config.toml
encoder_parallel_block = false
encoder_depths = [3, 6, 3]
encoder_widths = [96, 192, 384]
text_encoder_norm_position = "pre"
text_encoder_drop_path = 0.05
init = "torch_default"
decay_fraction = 0.3
Rows from block 3 of the text encoder of a small contrastive image-text model, named by matrix and row number. Rows with one number belong to one neuron. Each number is 500 + 50 x the weight over its row's rms, rounded and kept within 0 to 999. All counts start at 0. Numbers have three digits each.
After each neuron's rows are labels from the 100 texts, of 14848, where the neuron reaches its highest value: "fires on" is the input token at the peak. Only what is clearly more common there than usual is listed. The data: simulated fluorescence microscopy of cells. In brackets: how many of the 100.
# fc1: MLP up (text_encoder.blocks.3.mlp.fc1.weight, 1024x256), inputs 0-127
# fc2: MLP down (text_encoder.blocks.3.mlp.fc2.weight, 256x1024, transposed), outputs 0-127

fc1.365:500500500500500500500500438500450500500500500500500500500500500500500452500500500500500500500500500500500500500500500500500500500392500500500399500500661500500500500500402500500500500500500427500500606593500500500500500500500652500393500452500500500500500500500500500453500500500500500500632500578500500500500500500537500500500500500437572500503500475500500349500500500500500376255500
fc2.365:500500500500500500353500500480500500500500500500532500427525500573372442500500500500432500500525500500500500500381500484500432500500500500500500500413381384500500500500500500500380482500500500500500500500500500500500500500500500500500510471500500388364310500500500500405500500500485500500510500500500500500500500299500615483500500428436500550500500500500500500500475482430500448500500
fires on: "nucleus" (100)

fc1.283:408500500500500500500500505600500500500583500500500500500500500500500500407401372341500500500561402500500500500705539500569500500500500500500439500500696610518500500666500500500500500500500500500500500500500500500500500500500500586500500500326500622500500500500500500541500500434374500500500500500500500496500470500500500500585500386500500500500500500500500417500573533500500500402500
fc2.283:438500500500421500500348500500500500500500291500500500500501500500500500389500500500500500500500500457500500500500721500500412391500500333465500341500500500500500500500441536501500500500619500500500327500500577500500430500500500500500500500500500500500500500500500318588500500500500532500500500317500500500500500500500500500500500547500495500500500500500500500500500500500500500500500
fires on: "nuclei" (84); "fragmented" (16)

fc1.750:500622500585500500500614409500400500500500500456500500500500500500500365500463455507500500500569360500500500500468500500500500500432500544571500500500610500459565500500500500421500500500517500500500500500500500500500500533500500500500500454580500500500500500492500500500500455352432500380597430500500500500500500500500528500500474500362631508421500518500500395595500500500442418500530
fc2.750:485500500468500500500511500500355432500416500500500500520405453500499469500500500500500520500507500500530500500432500507477476500426500582500500500409473432500500650500509430500360537500588500628500500500500616500500442353602425500500491457560500508398422628500496713500500500500505500421647500500500500500500500411500618500500500500500625559500500446500500500500469536481500405428475
fires on: "nucleus" (100)

fc1.63:500500500500500481500500421500500500500634638500500500500519500500500500500333500500500500500500446500500500500500500500500500500500500500500388500485500500500500381500500500500500500500354500500500500500453628500536500500387500500500504500500385500500500500500537622500570500630447381401694500500500500388500375500500500500500500500500500500594500500500500500546500500500500500500361
fc2.63:500500531500500500500307631500532500500500500500500500500500500355500500666500500500635500500458500500500226412500500500500500491500445500500566500500500553500500395500500500544500500500500652500500500500500500508500500500412500500500500500500500500500500508616500411503500500403500500530500500500500500500375500500500500500652500500500406500500500500500558500500500500500500500500500
fires on: "six" (52); "rim" (25); "thin" (23)

fc1.212:500500500544500500500500500500500413500500495500500584500426500500500500530500500422500500538535407500500500446608500500428500597409500500500500500500611491582549500608500500504500500561484500492500500500431554500500402500429500500500500500577427581500543500500568597559500438407568400500500500489500500561500500500500365500536500500489500500500500500500500500500500500418500454411394
fc2.212:500532500500500500500500539500500558500500545500553500557421500500500628500500500500500500500489420500583500415633500404351500500505500580500500500476476527500500500599500500500475500534500500500489452500415538500374542532440500524500500500449400582500460431549500500604438414476500406500500500500500422500500558441500548651419402500512500618500500500445500500587430500500524500430500
fires on: "five" (100)

fc1.529:479500500610500667500500429500500500500443500500339624500500500500500500500500500500387419500500500395500500500500572500500500500500500538500500594472500431565500500500500500398500500547500599488500500500500500500559401500438624452500500500500500583339500580500500570500605433451500399500500500500500572500500410500585500500500500500446500500458423581500456500500500608500500500282500
fc2.529:500500500500389500500585359375561491607631463500406543451600500552536409500384439500500500500500500500500664500500500555500507459500546500500412500500500382500500500500472500500462488500500652500500500545500429556500500531500500500500500542500667500449500500500500466401500500500428500500500500500500539545500311500500491427500545604500500500368356572500500500704500544500500500500500
fires on: "eight" (100)

fc1.596:500500500600666500500605500500500416508500594417500500500500588500500489555500500500500500500500500500500500371500500500500448690440500591500500500500500500500500500500552500500500500500500500500500500500374500500540414500500570500388500535500500500500500500500500500500465500359451500500500500371443500500610500500601500500500418500361554479500500477500500500500500500500525500500434
fc2.596:500346500430425500500388345500500564500606327500500500500500452500400500414441578500500500500500551510500500500500500500500544417615657404396632500519500623426484500500500500500500500500500551500497500457560500401500500500597500500545500500500500500500455380500500368500500500562500500638500500500519500500500500467500500500500594500504451500500612410500500500500507500500405500500607
fires on: "around" (87); "smooth" (13)

fc1.48:500500500500555648403500500426500411500500500500500500625500500500500421500500369586455500500601500406564500500500500500500500500500500500500500577455500500500500406500500500448500500500500613500500500500500500500500476579500635500456439500500623500484500500500435585500598500500500345481569500500500595592500470500500500500500598500500583500412500500500500500500500579500519500327500
fc2.48:500500500500500500500611328369500500500579500500500500437647500500500371500500500500500500500500413500500500500500500589500500500500500500500500500500500500500459500500500500500500500500500500500500500500500500500500500500500500500500500500500695500500500500500500500500500500500500500501500529500500500500500239500500500442500500659500500500307500500500500500717500500493606500500500
fires on: "eight" (100)

fc1.121:500500500569500500500500474500500382500500586500500598500500557500500500500500500500500500500611500500500500500500393500500500500500500619500500438500465500500500448500500500500500500451500500500536597500500533500500395500500500500500500568500389561518500569500500611500500471414500500500607500362500500500500500500670500500500500500445500500500389500500500495500564500500500500500500
fc2.121:500487500500499500428438500552500500437500417598500460516338435500500559500500500500500500500500500500500556500498472380407500443500514500500651500500500500500500453500500500500500500500589578526402380500583500500500500500500500534500500500589315500500500418622500476525500500500500500500500500500500458659500387322500500500492500500500500500500500500500357500474500452503500500500500
fires on: "yellow" (54); "around" (33); "cytoplasm" (13)

fc1.245:500500500500500639500500500500500528500500500500470500500500500542500596449500500500500500500599500406500500360500500433500500548500500500560392500500500500500500500500500597500518551500500500500500500500500500511494500530491500500558500500432359500585500500500585500577584500403500331500500500500434500500500500500500500500500469500500500500403500500419500500453492621500500500500500
fc2.245:500500500500500500500500581500500500500446500500500500575500500419449616529645500500532555500390422500617500418500559411389500373417500500500500500500500500526498500500557500500500500500531500635500500500471500500410500500500500500501500529500500500500500422500500500636411500500500500500500488500500418500500500478500585673396409500500387500500500423500500500551437500464500500500500
fires on: "five" (100)

fc1.528:500500500603638500500500500636500500500343500500500500544500454500592494559500500500500500500566500500500500500500500500500500623351500500500500500500500500570500407500500522500597500591500500541398500500500549500500500500500500500500607571500405500577572500500500570500566418500500385500500398434500593500500500572500500498500540500500500500500500565500500500466500562500500500428428
fc2.528:500556485469448498405500500440500551500512500474500545492500493542500550562502525440502500487432518500624467430530567455508511500500369500500500500500432491560450500500500500430515412476500500599581500455415500500508372500612500554378594500500500431409408498580500571554368500500524500500445500500472463508500482384500583625345307500575500605454535406490541500450500437504500531576461
fires on: "magenta" (100)

fc1.508:500500500500500651500500500500500500500413500500500500500482500599500455500408500500500500538500500500532500500429500500500404500416500579500425500500443500500500431500500500387500593500500582500500500500500583500584415500500570500500500500500500500500500500500500594500500500433451500395500500429446585500660500399578500386543500500434500420500500500500500500500500500518500500500454
fc2.508:500500441533500473500455500500532470500519460500500500574455461500500558500617526500500564463427566500414417500500440500500572500500583500346655500500608523534513500335500500513500500500612545500444440432600500440500500572570550500470500500481500500500500480500584418516500500526500500602500524461548402500500533643500567500563617479542378500500544469453527500500500437500542397562500
fires on: "yellow" (85); "around" (15)

fc1.666:500500500575658500500500500500414500500500500500500435500500500500500500553377500442500333500500431500500500500536500500500500583421481500500500400500500377500610500500500440500424500500500500383500500576377500500500500500500625500500567574500500500500635604500500633509500500409532500500572500500348500500500500500500500380500500470500500500500522500500465500331500580500500500441409
fc2.666:500500500500500500500500500500500500500500500500500500500500500500500500396500500500500500500500500500500500500535500500500500500609596500500500500500500500500500500577500500500500500500500500500500500500500500500394500500500263500500500500500500500500500500500500238500500500500500500500373500500592380500500500278500500500500500500500500500500500500500500500596500500500500500500563
fires on: "yellow" (100)

fc1.176:500500500500500616547561500500500500500500500500500500568404500617500500500418500407500500541500500500500500409561500457500500549472500500500458500500500500577500500683500500410502500500500373500500443500500500500500391500500500500500577500500500500500620500500500619500500500329500397500500500500500500500500500500500500500500500422462500500383500500436500500500500612500419500454500
fc2.176:500500500425500500500453574500500603500500500500487500576441414418500681530500500500568560500461458511584500367500499403360500500500500500500500500463463558500500549612500564491453500500500500500500487500500535500415551554500500500500500500500418500500500429546500500612500423500500500500512415540500407500424500466500572645469402500500500571500500500445500555601434521441500500500500
fires on: "five" (100)

fc1.499:500500500586610500500500334500500331500500500500500500500500500500549500500500500500500500583500458500500500500500500500500500500500500500500500500500500500500500500500500500500500500500500500500370500500500633500500500500475500500500500500500500500500500500500500500447628382500500500500666500500500500500600500500500500500500500500500500500500327500500500500500500500500519500392396
fc2.499:500457500500320379500500673500500500500616500500500500500500450500500500500500500500644500500500500500500500500500524500500500500500500500500500500534500500500500500500500500450500483500500500500601500500500500500500500500446500500500500470500500500500236500500500500500500649500500500487376500500500500500500324500500500500348500420500500500500500500497500500500500500500500500500500
fires on: "rim" (61); "<end>" (39)

fc1.111:500428587500636500500500500621500500500500500532500500446500500500500500571500500500400501500500500500500500500574500526416500649500384500500500373500500500500500341500500365474500500500500500500500500463500534500500393500500500500500500542555500500500650500500500586460526500450463448500500500500500500500500500557500403500614500385500500568500500500500500500500500500500500500500500
fc2.111:606500500500500500500500511500594619500566466462500500500500500503500500546500500500500500500505576500500500500500500500549500324462394448500500500568473500500425500500547500534575500500500380500617500500609500500500595564500500500500500500500500427500445371500509500457538567500500547519453500500500500500500500500434500604320368500500577555500480492519500511428455449500498556574500
fires on: "magenta" (100)

fc1.288:500567500500500584498500424500472562500500500500500500500410500500500500474420500500396500523500500500500500425437500500475500443425500500636500500500500500499500500500536500444565599608514500500500500500407500435596350464500640500500500500473500500500500500500555500500500500500500364413500500500500500500500393500500380397500500500500500433500500518500500500500592551500500445500500
fc2.288:500500571500500311500500500490590500500608574500519467500500477500500412547500484500540500519500500500531468500500401533543500546626408500500500500500546500500500500500500512661439500462500500500500500500500510500500622500401500500500500500500500556500426500500420488395572506512500527500591500500428500500500505500496599632500578500500566631500500500459500500593425500500484559398500
fires on: "around" (43); "long" (31); "membrane" (26)

fc1.683:385500500602500500397500500437500500500500440537500500579421396623500500500500573570500500500500421500421670500500500500500354500500500500413500500500500424500500500500500500500500576500586577581500500577369407500500500500500611500394500500500500500500606456500500500500580424500429500500500500500500566443363500561500500500500500500500500500500500571500416500500500500554500500500388
fc2.683:500500500500500500500500500500500500500500500500500500500500500500500500500500500500500500500500500500500500500500500500500500500522500500500500500500500500500500500500500500500500500500500500500500500500500500500500500500500500500500500500500500500500500500500500500500500500500500500500500500500500500500500500500500500500022000500500500500500500500500500500500500500500500500500697
fires on: "nuclei" (69); "fragmented" (31)

fc1.743:583500609500500498410500500434500512410500500500500500500571435458500331500500514500500553471500391565500500500464500446500437500514500436594500500500610500500500444607371500500477614500500500500509500456500500500500524500500500500500500422500500636500500472500500500500546500500500500467585500539500486565500395500585500500518500473500500500549549406500500542500579500444500500500500
fc2.743:498500451500484551519500531565544507575500405430500450518474481500484509501582500481543500454500670462500535500466500500433500403437500518443584500561500500542513534417575453405500500533543500567440515500538500500552425469545606508569500532500500500450407500481566500517478556508500552540500556500541500500427502593492559480524526565416368597500500500556586574415397500500556500617461
fires on: "around" (100)

fc1.129:500500500674500500500500500500500500450479500500500500500500500500684462500500334500500500594500500500500500500500381423519385500500372500500423500500704500500500546500500500500500500500500500500500528531500500500500500500500500500500524500442421500500500654500500500473612500500500500500567500500500500500500566500500500394500500422500500552597500500500500500500500542500446500500500
fc2.129:500714500500500500500500500500500500500500500500500500500500500500500396500500466500500500500500500500500500500500500500500500500500500500500538500500500538500500500500423500500500500500500500500500500500500500500500339500500500500500500500500500500653500640500500500345500647500500500500500500500500656500500500500500500500500500500500549500500500500500500500500500500500500500500430
fires on: "six" (100)

fc1.276:500564500632609500500574500500500428489500500500500500500458547500500385500415415500500441454500380446500484528500500479500500614500500526577500591500598500500556378567497500438552500612500491500415500581391500612500454500405593500500500500500500544500500580500500500500615500428500500452456500500500500489500500573582500403500500500500500426430500500500500500560500602500500500399500
fc2.276:500500500500600653583500500488500500500500500528500500500500500500598500500500410500500500500485408500500500500500366500500500500410500500500517600500500500442500500500559500406556500502500500500500500500500500500500500549500656464539416505500486483500500500472549357500675465393464500586500527500425473500542500500540500500618500601421399500500440597500450500500410559517631490591500
fires on: "red" (100)

fc1.265:500500341602500500500550399500410500500500558500445500500500500500500500500500500500500500500500500500603564500500372500500500500500500500526500500500500500500500500500500500500500500500642334500500500581500500500544500657500562500500584500500609500500500577597500500386500576500500500500500597500500500500500626500500500467500500500500582500500500436500646500500553500388335500500500
fc2.265:500500500500500500500500500500500500500500451500500500500500500500500500500625500500500500500500500500270500500500500500500403500500338500500676500500500500500500500455500500500500500500500500500500500500500500500500500500500500500500500500500500447495500208500515500500500500500500500500229500500500500500500500500500500500500583500500644500500500500500500500500392500500500500500500
fires on: "magenta" (47); "<end>" (45); "ring" (8)

fc1.370:574489500565500679500500500544500502430500500500500615500500500609500500500500500415500492500511500500500500500535550500450500500500500599500500541513500500582500500500500515414500607500555500510500500501442554500500500500488582532500558494583500500500500573500611500505573500372500406500500429500425500500500500494500500500500483500452500500500500500500500500500511599452500500500412
fc2.370:500541573496475500540500545500500531500500582500561500560382500500500599550535500462539500482500405502611500366626500500337500500500500500500500500408475500544500513609500500500443509500531500500455473535500534500368500512500556500500500508461396590516432431560499500500500500468500392500499438477459446500500500389500544604427500500500500568500500500500455500589433500379500485446500
fires on: "five" (100)

fc1.509:500500500513557622500500500500500444500500581500500500500500535500500445500345448486500500500552500500500500500500500500500500500500500634549517649500500500500568500500500500401610500556500500500500500605389500500567500500500500500367500500500500500500500500500500500500500500500500500500500500500378500500500517500500379500500500556369613339500500500500500500500617500500500500500500
fc2.509:500500461488500500500500503500500526511615462500500500500488500530500471488546589500495500501500501500516500500526500535469600523625500500415613465500500500500500455434500500563500500500511449500515424385591440505475500500500500500536500500500500500500506435500527322500500500538500500541555551478561373500500500630500500555542500496620420575500479500353500438500500436570545500500500
fires on: "around" (100)

fc1.343:500500500639566500500500500500500500500500500500460608500500557666587412500500500500421500500500500500500652500500500500500500500500500500500500500500500500500500358570500500500500500500500409500500500617500500500500500500500601500500599500500500500500562500500500661500617500500500500500618500500395500500488500500500500500548500500500500575634411500435415323390500574500589410500500
fc2.343:489500500500500500500500500253500500500500452500500500500500500500409500500500619500500500500500500500500500500500500500500500500500500500500500500500500500500500500500500500500500500500500500500500500500585500500500615500500352500500500500500500500500500500500500468500500500332500500500500500500500500500500635427500500500500203500567500500500500500500500500500500500500500500500500
fires on: "magenta" (100)

fc1.536:500500500500500604500500500500500500500500500500500611500415500500500500500406500500500500500582500500500434342547506433500500500400500500500500500500500500500500463711500500500500599552500459500625500601500500500500393500500500426500569551500500555500500500523500683500500500354500419500500428500500500500552500500619500500500500508500500500500500500500500500500589500418500500472393
fc2.536:500613500500500500500500466500500500500500540500547519527500500500500533500500500500500500559500437500560500316629500500425500500461500500500500500500500500500500500674500500490435500500500500500418500500407500500364500500418500500500500500500326490580500500500500500500484500500500500500500500500500441500500500416500500594500500500500500508500500500500408500503347500397500500500500
fires on: "five" (100)

fc1.696:500500552500500500361500449481500462500500500500500465500500500500637500500454417478394500596551500422500500500440500500500500500500500407500399500465500500500500500645465500500471500587500500503500500500500500500500417500382595384500426500506492500500500500500487500500500500500500371500500500500495500500500516500552500500500500567500500500500500500500500500500500594500565500313500
fc2.696:500500652500500500500500500500430353500500500500500455500500500500500500385500500500500500555500441500500500500500500500500500500500500500500500500500500500500427602500500500399500500439500500500481500500500500500500500134688485500500500500643500500500500500581500500500460500500500559319500500500500500500500500500500500500458500500500366500500578500500500500500500500500500500427500
fires on: "nuclei" (91); "long" (9)

fc1.132:393500591625500500500603500500409500500500500500500500500500500500500500500500500500500500500556440500500500433500500500500453500500500500500410500500500403500514437609470500500550500577500398500500500500336500500500500500500500500500500465500500500408500500500500617500613500500418396382500500500451500500500500500565500322500500500342500500500500500500500451540500578500500419337500
fc2.132:500500500500390500500500285518351500500500500500500500510500500500500435500615557500500500500500500500448425467395500514479468500500500500500500500500451500531500787500527500513336604500500500500500500500347500500500500500558497500500513500619500574500355500498500500500500512500532500422664332532500500500500500500500500500500500500500689500506500500552500500497500585500440500500520
fires on: "nucleus" (100)

fc1.352:500500500638500500374500500500500500491500500500424500426500500500567361500338378593500459500569500441500500500500500500500500500500500500500500651500500436500565500610500538500571622594500500500500500500359500500500500500384500438500500575500500500500500500500500495500633500500500500384500532385500500500500589500500500500500500500500500500389500500500500500500500500500500500500397
fc2.352:500500429500574653576500500500500500500500500500500500500500500500500500500500500500500500500500500500410500500500490472500500500500615500500530597500500500500500500500500500421583500500500500500500500500500473500500500500500500500500384500500500500664500500500586351500500432500500500645500489294500500500626500500500500500500500651500354363500471500442500512500360500500606500500500
fires on: "red" (100)

fc1.506:500500500638589500500500500500614500500500500500500500500500634500500500561500500500500500500500500500500351500593500500500540500500500500500500500418593500500500500500500500610500499580500500500486556500500500553500500500500575500500500500500504500500500500500500641500491500500500500500500500500335590500500500500500500540580500500457500500500500500515500500500500500500615500500500
fc2.506:500500500466500500500500500500500569500617500500500500500500500565449536500500535500500500500500500500500500500500500488500500500622470500500500500566429500383500500500500500500562479483447500481500500500500500500500643500500297435500500500500500445500500500500500500500500561500576500500500500524569446500539500500500500500500486500643799500500500500500500489500500500500359500466660
fires on: "around" (94)

fc1.429:441572569500500500500582500481500500500500500500500500500500491569572396500436500451500562580500500399500500500500500500500438500368500500500500500451500521500500500500500500500500500593500406500447500560500500500500454543471594425500500500500500542472500500500500587500548500406411383447500513397500592500500488500546523500500500500500624436500437438500500500500500500459500420436500
fc2.429:372500500500500500500500415499497358500500468585500474500460500500500500448475500500500500533590500500372500500510561430500500437500500500500384500500500500392500612500500500500500500500597500520500500583500500492500422369500500500563500438500500611500500500500500485591509500500500500481500500500500566500500500547500500500531492499500500500500500500501442538500500500500500500334626
fires on: "nuclei" (100)

fc1.297:367390500545500500500500500500500407500500590500500500557500500500603500500500500500500381500500500425416653607500500500581418500500500500500500429441500500500500500500405369500500500500500396500500500675500615507500500528433632500390500565500500500500500500500452652500500500500500439423571500500500500500500500500500500500500561500500520500500358585433500362500500500500500500500500
fc2.297:500639476427500500500425500500500545484500500500500500500500500450500500500500500500500500500500500500500337500500562500476500500500500500515500512555500500500500552415500500500468500500621500500380500300500464500486500500500368500500500453500500500500382451500500304480358556500500514500408500500500500500413500500500500500500434500500463500500554344500478603585500464494500500541500
fires on: "yellow" (100)

fc1.113:470500489699500500398629634641500500494500621500500500500500500453489500500372500500500500500500500500449500500601500428500454500500418500500500500500500500500500500675500500500500500566500500500542500572500428500500500500372500500444500500500500615500500572500500500500578500442500500500500425500500397500500434500500387500603500402500500500494332418500500515500500500500500500308500
fc2.113:500500500500500500500229570500500500500500500500500500500636500500500505500500500500500500388500500500402335500500500500500500500551500500500500500500500500446500500500500500500500500500500500500443500500500500500500500500500500500510500500500500507500500500500638397500500500711500500500322500500543500500500500500500500500500623500439500500500676500500500647500500460500500500500500
fires on: "rim" (93)

fc1.372:420633456652629500426500380500345500500354581500500500500500500500500500500424500646403500500500500410500565368500448500500500500500500500500500500500500543500500500630500500374500558578500447500346500500500645500500318500539590500500460500500448500500500500587500500558592448500500500500500441500500500500500500500500500500564509500500500500500500500451500413500461675550500500500500
fc2.372:464386500431455450500500500500500500536599516500500573500500427595601500552500500309500500500500500500500500500500576500528503500400482500500482466473500500500468570500500414526500460500500594690555500500364500500567500342484500500500500500500500500500500571449500500333491500500537500565500500452533500593500551541500500491500500500500538500477500500500500500500427500500540500605500
fires on: "nucleus" (74); "cells" (26)

fc1.593:619662500500500500500500500500500500500500500389500578500500500500606443637500500500500500500640500500500500444500500500596500500500500500500500500500500500500500447500500500500500500566500500500500500500500500594579361500500500500500500500500580500500500500500442669500500500313487500500602500500500500500440500500623500500500500500500500500329500560500443563500500500500500500434363
fc2.593:500500500500500353500694500500500500500500500500500500500500500500500500500500478500500562500500500500500500500500500536500500500500500500500500500500500500340208500500500500569500500500500500500500500500500500500500500527500500376500500500500565500500500500500500428500500500500500500500500548500500500500500500500500500416500500500500500500500500500500500500687500500500500500500638
fires on: "eight" (100)

fc1.22:500500567500534666500500429500500500500420500500500500500500500595491500500500500500500500500564399415500500553500500500500500500500500550500500500500500363500500500551435500500500500500500632500500622500390500500500500500500500379500500500500500551434530500500453500500500500500500500500605500500500500546500398500500500500618500500500500500397362599500500500500500500500535500357500
fc2.22:500562500500440450500575401389500500598587500500500408485634552500500421500500428500500500429500482500500652500538500522500563500500500500500500500474500421500395556486500495526433500390500500500500500500500500500500484500500500456500454500500669500500500500500404478500541500500500500489500500500500500500541417480500500428500513611500500526408500587500500500614500500501603500397500
fires on: "eight" (100)

fc1.409:500618500500500500500500500525500500619500500500500500500500500500567500500500500500657680500348500500500500500500500500500500598500362500500500659500500500500500648500500500500500500500500500500500366500500500500617500403500584500500500500500500500500500500500500500384500500500500500445500500500500500500500500500500500466500611500500500500500500500500500500500500500500500403500500
fc2.409:500500500500500500500500500500500500500500500500500500764500500500500500500500500500500500500500500500500500500500500500500500500500500500500500500500500500500500500500500500500500500500500500500500500500500500500500500500500500500500500500500500500500500520500500500500500500500500500500391500500500500500500500500500500500500500500500500500500500500500500500500500500500500500500500
fires on: "nucleus" (100)

fc1.240:500500500500500697370500500500404500500500500500395500402453500500500379500500500500500500500500418500500500365403464500500500500500500500500379500557500500438529500621500500404500642500500500500500500500500500500500500577500500500500358500654500443442500500549500455500555500500442500500500500500500500602500500500500500424500500500500500500500500500501419500500500500429396500500500
fc2.240:500525500500500445500425500500479500500500500500476500415500500500500500602500500500500500500504500574595500500502500452500500427500419500500500460415500503500410500500549476500414500393500500500513500500500500500500621500556344500407526500468500500345396596500500500405500500497500550500561500500500500500477500500500569602500268500523657500500538500500500500483500500484500500500508
fires on: "nucleus" (100)

fc1.273:444500500667592500417445401595500500421392483500426645500500500500500500586418500500500544500500367500500500500500500492500500500357500500500500500500595416500500500657440500500500500500500500500500500500500500500500380500500500421408500500500500500500500456500500652581572500500500385500500387500420500500500500500500500500500500500500500500500435500500500500500500624500500500500500
fc2.273:500683500500500500500500500500500500500500500500500500500500500500500500500500500500500500500500500500705500500500500500500500500500500500500500500500500500500403500500500500500500500500500500500500500500500500500500500500500500500500500500500500446575500500500500500657468500500500500500500500500500500500500500500500500743500181500500604500500500500500500500500500500500500500500500
fires on: "five" (100)

fc1.712:500447500500497500500500491445500500500500500500500595425500581500500500500345426500500500500479478500500500500500500500500412491500500500500500627431626500424540500599500500500480500582500500368500500500376451500500500500500500500500500408473500571387570500630500500519558369500500500500500500500423500486500500500585500444500605500500500449540567500500419500570588500500500500437500
fc2.712:500500488470500500515500571500500500582500344397500500500500512500505500500500498500486500496500583500551500643500555509553536500554500500500500500622500500518596500500589500500500540500500472640500500500496500578500500477500601500500500500500500434490417500500500500500500500500538500609500500500562500500482500500500500486518478575500459609500500436565537611399500500589529606642500
fires on: "around" (100)

fc1.20:368500500500500500500629500500500500455500500500500500495500500500500500500403500398500407500500500470500500500500500500500418500500500605500500500500500500500500500719500500500500500500500500500500500500500602500500500581500500500370500457563500500601609500500500500428500500500500431500500500546500500500500440569500388500500500500500614438572500500500500500500500500400457500346362
fc2.20:500500500346500500500500500500500500500392500500500500500397500391500500500702500500500587500534500500500500500431500500455500500500500500500500500500531500500500500500500500390500552500571739500500500500500500500500500500449500500500503500500500440500264500500500500500469500500500500500500500500500500500500500500500495500500500500500311500500500500457500500500613500500500430500500
fires on: "rim" (49); "yellow" (29); "cytoplasm" (22)

fc1.514:597500500500654581500500500500500500500337500500447609500500580500500500500421500500500500500500500557500512500500500500417500500500500500500500413500579436500500425500500502500528500581500428403500579500574500570370436558536610377442500500500500454500500500500387500500500500434454401500500500500500578500500500500500500500500500537578606500427385500500500500500447500389451500500500
fc2.514:500472500602593513424500414557500500500500500500500500500500500527500500576500500500460500531526470500500500500500535500394595442455500421500524367500549500462400527500500500523500500500500500250500500488621500500500500506671712500500500500500407482508584500531500500500500438500436500500500500500381500500500500500500500500538500500500710500554399500500454500459486469500500500505482
fires on: "magenta" (100)

fc1.279:498500500627574620500516500500500411500500574552500573500500500500577381500365447500500500500500426500500521500537500500497415580500458572500444599448547530500538445618500500458500572560500457500388614614404500593565500531406500500459500500500530500500500500443578500517500472415500500500500539364441500500500435577500414452580604563500500500461500500500500528544500573500573500500500
fc2.279:500500484500592638595545540469500500538500500500500500481500500495599500500500500563500500500473500485500347498500414500500479500388500500510504594500564500428569454500567520398565506502435500500500500500500500500506551559381607452523426492474500485500500551500553338500635463382500500590500537411465460500568500609535500500614584617420396500452500570500471500500450551496614484604500
fires on: "red" (100)

fc1.706:500500500500545500500500500500406500500470565500500500500500500500619500500500416537500500500500500500405500500447500403382500500500500500612500500500629500500500568681427574393500469580542500500500500500500500500447450599500500500500541500450326500500500500500636500500500500387402500500500500500476500500500500500500500383461500500362500500500500500500500500589500500404500500500500
fc2.706:549500500400500500500500500507551500605438500500500500500455500500500375610500492355336500500500500500625580500351500522553500500470500500504500415339500419482500585500524359515320500352500688500511500525500594500500500293500620500369497500500500500500441580509500500424500500500500500500630500501500500500500500500500587469500392500500500500500448484496500477500500500519500500500429
fires on: "nucleus" (100)

fc1.609:390500547500500500500500500609500500500500593500500590500500500497500362500500500500398500500641386500500500500500404500500500500500500598500500500500500500481500402606492399500500634625500500500500500500500500479500410500362500500500447500500465500500500500471500500390631386500474500500608500500419500500500432542500386388500500398500500500500500606582500500553414627424441500500500
fc2.609:500465430500429427500500500500663500500500500500500500500494500500505500500500500569637500445503581601500500500476500500500500500500452500454484500488500500523500500500500500475500500460653617532500500500500500500500581395500460500500500500476500500489172500592500500372500541500500500500444500500500500500535421500500559500500500476500322567500500500500500500500499500500612500607508
fires on: "around" (100)

fc1.539:379500563500500595500642500500587500425500500500500500403434500500500500500500500500500500500500500500500500387500500500500539467416500500500500500500663500500500384670500500500544500500500500452500518500420500500500500593500500500500500456500371561499629500500500500500500500447500358441500432500500500500500471500500500500500569474500500500500500500500500500546500500365583500500370
fc2.539:500584500500500500500469572500500584500500500500646555452500500500500500500553529500500510500500500500500500476500500500500500490566500500500500313500500500585560500494500500587500500453594579500500500500597500497500500500421500553500500500500500500500500500541571500410500568465500553500607500572472500490500500500500500500554640500500390500500500509500500500437500469500500500500500
fires on: "yellow" (100)